config = dict(
    levels_per_channel=6,
    qk_norm=False,
    parallel_block=False,
    beta1=0.95,
    precondition_frequency=32,
    grad_clip=0.5,
    warmup_steps=3500,
)
Rows from block 9, named by matrix and row number. Rows with one number belong to one attention dimension. Each number is 128 + 32 x the weight over its row's rms, rounded and kept within 0 to 255. All counts start at 0. Numbers have three digits each. After the name is the row's rms in percent of the matrix's.
# v: attention query, key and value (stacked) (model.blocks.9.attn.qkv.weight, 864x320, the v third), inputs 107-213
# proj: attention output (model.blocks.9.attn.proj.weight, 320x288, transposed), outputs 107-213
v.29 085:152052093090074136115127146133075130105154125139132154166090144074132096109111167112091111093216134219117122149119166131167109126135151150147134117134140156113073169139103124123176127128129116171144152142138105143042122129143160183124072142094145144137124206166091115113173125110107113112090174091108116110166130079121139
v.30 088:129151136200107092152173127082191134140158163139124129053145150150150104125168075145162151130154125072166126131097112129147091166142172187089154139130139107112131098191134164150160121118161165131142053156176126121089070169134143178108129092109069150126127104095088124090092145133108153122123123152125109173143146147194111
v.31 100:086114139117156084117143110073208109112125192115125196088109174172081161135143168101186140136118082134098149149107161141122183109122150156142128134134151128095080167134123122089192168129133154098153090131063116113137170059137055129036183131079119147100105167154062102124169158138116108064063132175132134087071127137104168
v.32 097:183156106151110168089161135173114111097071111145160122111150177138162166160148113120099119137128167159188113141163136128152109098123121130255077127148131128091149174123145111173087132130107122124111121108137111125130140082097080076095192195148122113036115143172120142120160133113194163091091113107094128151130103102126164
v.33 095:146167130055106148115178092127116191091119158117104075176118096110116097160127146062101082131138113107143074157159123137193191136068208120177109162111136087172106141112116149127174092114075181153102120148147102085166137088170106166168170118063149144132145132123116160122098158147134149106125198128074142139131149121150114
v.34 096:090151183092097136135161190085153109195074156093088142087109147115154161087133118085151152147153135123121113100141077105121115130063117044114124129107159150100131106109150137114179167076116141133075113073082136126078152152151085109147108160173155034129112119111074121203108098107102132188093054124145158144180115085138096
v.35 091:168121135064114129106136169152070148134145135085087136151185102133123161177065076116109114123188188091186089164093117129067116141165145094132085154111150112156149144090157090071151121148133146127096132124100126154146128172116078158178147113125121059180096184116120133165114173104191121126107125152099140099192067120192141
v.36 098:137162118094103137123096105101109090162139122092161149178097150136103070106121126077107139074151097148149139171138095213127139184110118217141085132124165165098134091074133107116156112178131167142173127155104098171049136086133142099135114070025148200113142131174104182163108154148137163133143141188138137147070169152120109
v.37 101:115123085110177148166131086176120120160101163157086079097165186133097178127043125137112154140088154101157138105151103183142088178153125164133111136135126077112148144119118125177141132094116120128153127158094124128099134130143062105107149105111111133066089126101145131080077141164113126136151121137198179115124125119146130
v.38 097:107103100152123164157126073092075138178125160126146145111122106156144097189114077119209185133121131116082103183150087141120111109087159133147161147082111129124122147150122137102160221149143117123205123173061123136099124081132107118113174154157087150117153144115194081128206115163138155166154209095129172159147120117165173
v.39 097:123101091058125089137142154151152137080159139117131137090149144138133172171128139112141099116148146116092154100076106093061100139145172080057090145174181075119152159148131123085151171144138109094117162140061113149174128118072123084151121105147109047186091136121118132164027154156097120122056154155174155131166106060134192
v.40 106:169182157108133076115126096148123052169158146128115217115109185126082080056136139131145167113160148142153108107162127144136134174109150109136186094163156180094099081121115117166157181142116172184194109071154105122054110085133129167138180117085109142109081170121072149164068135166083142163119175165123165113135206119154120
v.41 098:097084146120180135104125088106109118107162117099142179109143140142123125178135114104093174142145112133121143102152096060127114181160092154113132076141099166134116070144096100139113147149145072195158098112130106117123101114121121107121073090100079160113060068192089161150125080125124077155154155099136160124159171049107168
v.42 103:123153162125078134207113134177073160111120154137139113122098116088133157082113151094151155060105088113123108117134026126157114157148136081177123111142131075099177152115132149132196125111103099160066116178063077147065091120091152116159136146157137108125138107119057120160045093079131096185165128135146115123134152144150163
v.43 104:128099114113094172113087141125093136103129094102111182154149087128155138202158110089119138108138139181166128168104085079144085117111087040179121130176147151117162184063126131156047134136100105103054121093158080047166143121091118156130103162152126126164114107163075077135129130153135155139088126089120134108173152118115100
v.44 105:065097145148146141105137082153121123096167125146095131115144120079134125181142124141069119181062062125119129102162060090133160093119108189078159121084096141125109101118182139135117119106177112149111127118138145131141104166135164096135136167169117178117127127116173154144151116123099137132150093114139140052101125093078102
v.45 098:142136198134146141167146128117116123125157158165119116118066164100161127126111139158138148100139107149126117211094137100123108077052112146177169140087116135105116132113126111116150134112109161083089103081172161148136140150114128092112065150120171086081200115086146093070133114135120112142137149124107114135145093158115121
v.46 100:145064148199164125144100096129101150144093178166124144160148163179113077149186116165086139140128107137085098120124121090124110123129120090189127104121098082168122100120077131153121129050052117132123196146085185102158088116140062109190104121119138121137069118157109106143112168163140153143120177083139130103113156129061115
v.47 093:117099132148154130096163071128157164117111047136139099121085148088129116136114074130111141136104128159133162134113091169098123073092202149145148147131174118160080088107161115093201150166217161155189107094134129077123103101086110077177180115112075161131069142063099109137164142121146156136137170148075141136053141127140112
v.48 096:086165061123092147104127112129183113181147151139165145144109112130179156146084122092177120125198068137116107134144192127120112129138126115124137113087121058168105138133089146085094147112192152057111106101163124128162161128124079114122169103195147132130174149090095151189172055099097089089140075102090177150112112047129163
v.49 104:126103107112126142093120108104103140157088086116166116145162094121124156170104173110131164133118103172142182194067144092156134146157116093145112174136074133099127153122056080100104178116131114118126094077061103099071150176085172180134126178160174194208111087118099145137147180121125136098191115137089079135105160181164139
v.50 100:107150139143123149075197097103092131175129154171155098113125154115207067146067105167172071165125129098148176058135103131100153136109140154199102145130104143097083116100120155174102073139049158135159124143153059154160188143107109152122103118107146110158091111103132135146114107103116128131081195147197122110100127111073166
v.51 100:137135128156128104117088154122124135140131152138114100073072099157129103189182183101151181098153184150131169133128134184086143095115102182159128146099103212128163114122138142095114099094156193108111140143104164110109129114116108144172149117188110177169177110138163111082135142074172223061160109164093100068122128163136115
v.52 109:092149087068157136151086151156117113167102099138152124116110083129096112117181152161178121158138144173148062172080119137116122157158151140109156120134139105155110118115156078126191155104126135176097124145111107113121102161138061144130025080119137100158076108165108139099082104157166104074169151166187101108171151120104131
v.53 098:123173048125108106099131123131192143176129169189120205160172114137176113104172118128146154109155070126152171148116106111181126098157131134135113121141072109122150104092152052062151094074114128070125066149173150122122145130152112173105151142134139105122059123150168068167112092138163131104130151146177086176136096111141128
v.54 106:109127133155157091130133117126118146151111136126126110066125115177083133126193143058111131101103188091109118128154125180092109184146074204106171145193137138169152074164086105155148143118172099113189113150137164143121167089111129115116166078147145123101141134072087154107162113091082205153145095153130156119137101104121125
v.55 097:117086127123116121089140117205180141169153158115113140084121084145147195080156156125196186157127085152084097108112104205103127134129122126173102118150133172169144138101081158038157067142113190101174086150128106082098149142101083115086176162092135175114127096124112175101144084125153108062136137106158076133080146107101120
v.56 090:159147076154147129120171149126145151086088137138083153136093092144150119095146099202096120145164124169066110145122066144180104133114067119118133141137161087126101144148078173112121139099104159110150088164134127151144141100128081153104059123131089130143151095130093093200088122141166127143064101127161116098121139114117092
v.57 096:102161064095130088125084105134102121114119119091169128166175095091128134099103054140136138139109102064096124165133132148149166166136134082117170134180191108149140120089150086130166164131128112092159094118073145148126123139055122106078157157091166110109115057127139130138128134154051122089139130134117160168123119132155060
proj.29 085:142138083105126121152206095118134117086075115095146150135123145200121123128069086193112152135083113126051179121147138176160082112131154122214102103130146180156117138131148173160103145104125098063163156089094028120116151140164086105155112147153109051136123067111113050094079155141159090107133071116106158114088109109131159
proj.30 090:088053094102173166095094178179049103117195168157126109137091129095131136134155122103130184105163149094145079146131143085096117188104134106124108171105120131184107130066146085039156130134136114157116156128170138138189143103147056126058154123092150136182132142110162140125170150099144114128157127126155109110080074181134139
proj.31 102:149133130129165100138139104178089145112215112136143090109163170154099125128111054088133161142148145103112094129107086141128108152170083074112085180117109192156085136092179172156122139165109172129152143140114123160114135169139178138128167084129149145188186139099125120108214145152140160132159123163154133170088154154131102
proj.32 100:101146101103086128163117125112184133121150079121070191192093075120166169086146076122208177084142116155140127145094178122160124172143192138087085131120123179147099140129110148140101140098112110185094156160151081137162102101109142148188125147168136073148089113122157106071093152211094090130130119165125086134105127125136114
proj.33 093:076114172139160125134161214117108134166086184125098079081146167146140106165117033126132129141129118153147158121125132147159052148181135126074150091098148175110102113118158190133176162139156090118087120094102156120106102080102143132160082085110062150073175161089121152116098125144169073100120076140159108100118138083137137
proj.34 093:110107104176151084147157109120130162114122066113113143080106085150137138134157104122099102134169187121128079110189145087142245171144171196139136134164142115165129159190138140150117168129116152116218202089126157078135165153176143111127149077118115122149135140137106140058095087208088109142096092180119099137114134157126083
proj.35 090:138149129098146107150140174085185085100145153143154139143117103162170108102216153175137127119107138098097092085099179061108108106124155136114084120191072102131107077135115114086170151134162113179113165174098183139131134135132104135172116123123161076133106125086113112167106178095148106097128153083142136130090135164124093
proj.36 095:080168183090107085090077148114096180143122124098132143083154094127119159149088123097160145114085059113078120123135148138197118110145108092125185165118128082140102170082120127164095116124114118095158108154164087116159091152160097157109152135127091104171131119108123108063091079141158055148109170135165118125151129158130168
proj.37 097:106188107154121135177118106090168122148135146120153149164126116107112105199192152068109097096121137125126133168123099132132133057172152137131134153096114120201072138157129174142141143105112151154199135186155169105130078121092174116176135126160164164168162103129158147104152121125186107172092169155056151106170179088155141
proj.38 103:100200122129147136135159095132143155164166141088180098127187172181082134072145128089146098110129096149146047112116183103121133158122165095108136169122112115153119082110161142179154139093202096114130102108209098071125096082072124056174128124157232088141108139119130137091068115128135138107111090110117097131108118102154124
proj.39 090:155088064161131063119083126104094179082100147157174121142113068092145118079103115106110138091116099129093123098200105134151183083145161157076096071178105115141092073157104131124117142190122149137179073108108121099122095134189136100153084124128133176159092085106126220141117146117128131078103071073110121164137093165108119
proj.40 101:094068087096099147165124174097120171105090148137147045131171148092118115168116086129086110185076155167168142106167184187123155144153143147167130118098182140155132145153070158132057107124162097068100140119164113115152142091150130080127140106063185152203169090121108101101128109108168050121139121161093130159079163129054129
proj.41 093:140106105169094162106156057138163179201116137156162120082077059122138168143189148163102150132079113123136180122128119120121149131095168103120143163137140130129098212153112152156151128124078137105102106119107163137146188161149152145149125160147201097170071154095185158033147189116137076102100134149160153110136098114133168
proj.42 101:073163113185135137112104145091148118109162088113139146076090098188088145140200118160094114163124140178103115133123163136180166053125159175066193170131121129110112096148149121110094142146172135124138180134174187141104176142147133119133127077072150083138120117185144143089111169123131096129124065136105155123120062167061089
proj.43 097:192135102139177142066092132141146128138100167119152182103080118111186111096138090152144093135110164142193123112087116147141106163095148078135136120123109070084178059157105081128129089153111167090084151105092124140106116137174121040197142154175141086106112160155114172132144139138172104119163192128120124112068133132064139
proj.44 099:152169111131091110127104136110087128134147099116108079098128135171141161115159219098129157071115069159175103112141124167151113113121117072120137088127158098139146154114112125114120121145076155106154083099115212123228159101146124175172046131111096111108125119117094134127129133105161132135151170134149151117112107184139118
proj.45 097:136187122097131167100113129141149099091129128081117088135165136141116112102126082077144089109102143159111158085128139163135106182106129144164081122121089136125147102105105158187155121159122110126111120106134050167118090090114173156103154112187109104087115171126133095146147147137147189098129121090173103114109110115189113
proj.46 089:161113137158077098126116131126156145140130128118107106150105140121136125150151098110094159126096110060131156116177128151100135201193091141111167111129113169102123058105151117112118121171152143129127127124111132125123090158106174132126125113160127070142136141066128129138134122129107139057081068117143130115116065053195147
proj.47 096:130073144122110098153118146106094157149168165134170142135196104112155090159145150145156139154159131055073135162134132133134146190134099117130105141151156156143143133176129105109079140113129137074133116123077074130092110084200153136066125169120116061125154141090135153146155111114165106026086112172156105125154163155074108
proj.48 094:174099186124138132078189104068036161088087099115115088089083133111161128118149186129077062090113171101146146145145093090192150159130125097117150163092134184112149135147144135166114078161099129147157137121154126092105064090141195151128079142114148112145147120125135095102050190159162084128119131151109121155105164182092097
proj.49 102:163138159157155110162125117146124114096065176186164126112129127124161131175193133131096087131150145159126149167152101172084097128185160088137198086119119157109121113125138117153139121187093133155110103117155109100135080161142121116125127193098121121096154132127111136149147159153159110169164194071110125139130154092115109
proj.50 109:179142136045089127163106150130112138148140125144139152115093127129087108124128124100163158135129060157140160148103084089152092128140070145117141174121108141122181090099109079131120173078139067145146174111074179152104133124162078125130110084162079093102156146158149096112115111111125156157130107132124079154126108139156090
proj.51 093:108165120155174127079102144116086121129122121109108113185163124067167103091069105155100179074126140125173084127153134106118135156124160124082117135097177122124119167117113102115108120118118098104104103109110156092175108153136122082146132171101164115085117139151133113172116175059080073174135189077116167122083163094149169
proj.52 107:067085132126087186099106165149145125131100149146176161196164132156154132116157123091126135152154099102071131121106184065139192064141097150173136198131078146097142120167139127099105121122125078106095144148085127098100137109043171131084192164174128104152143164102126123119137112094169189203136126105108109105158150110088125
proj.53 105:152153214127134125157138089068100168124131122096145138158159101194077112128103157148119071111156196058122128137153131122131098148132145074155144124115131099109077118180091175182179146162060141126100181096116108073114157125110098162120171121056134170085137074105072149088119163102122081206096167119187119121166066135104123
proj.54 109:088152136157165133131080137107054131134081110096166086184075127052171123119102123143145119130109099119121166041098144107140144182099090130093103118122163140194094153118113146076064130093096149107134158084147136167146101189127208120158131178106106153109127084200172115146082103137080123105091132057094125150124136113166112
proj.55 097:127168072108159145109148140088176168099099082140118109195101095119158100086149126154109108119115112147210143114159197066151100127078168176109136109136175148137100148106142112147133178111171120140113209092113123170165107127115119112113092076190094131080127104126169162144050058110210079171103142196163137105142122141144093
proj.56 095:123128158116157109153088141142152120110057166111167152121133106101117098147105158081129115090095090098118103064134148128125165133192167140162151103142098121135142133180166080184094116123120109051180132098088114117091155121079115148117094050106125099163114157126118157077191113094088166139118123097181184152097209175105136
proj.57 103:136081183081117171143163085106123124176145152187138130157130141113127095124132122154143132109124116154095187168091164120176105154111134126171143135136150169126079142137068132083110150168130090128137113151166080083102131128125140165206124134077126154169166118134139163123069109165159120153111143120144033112187139128141167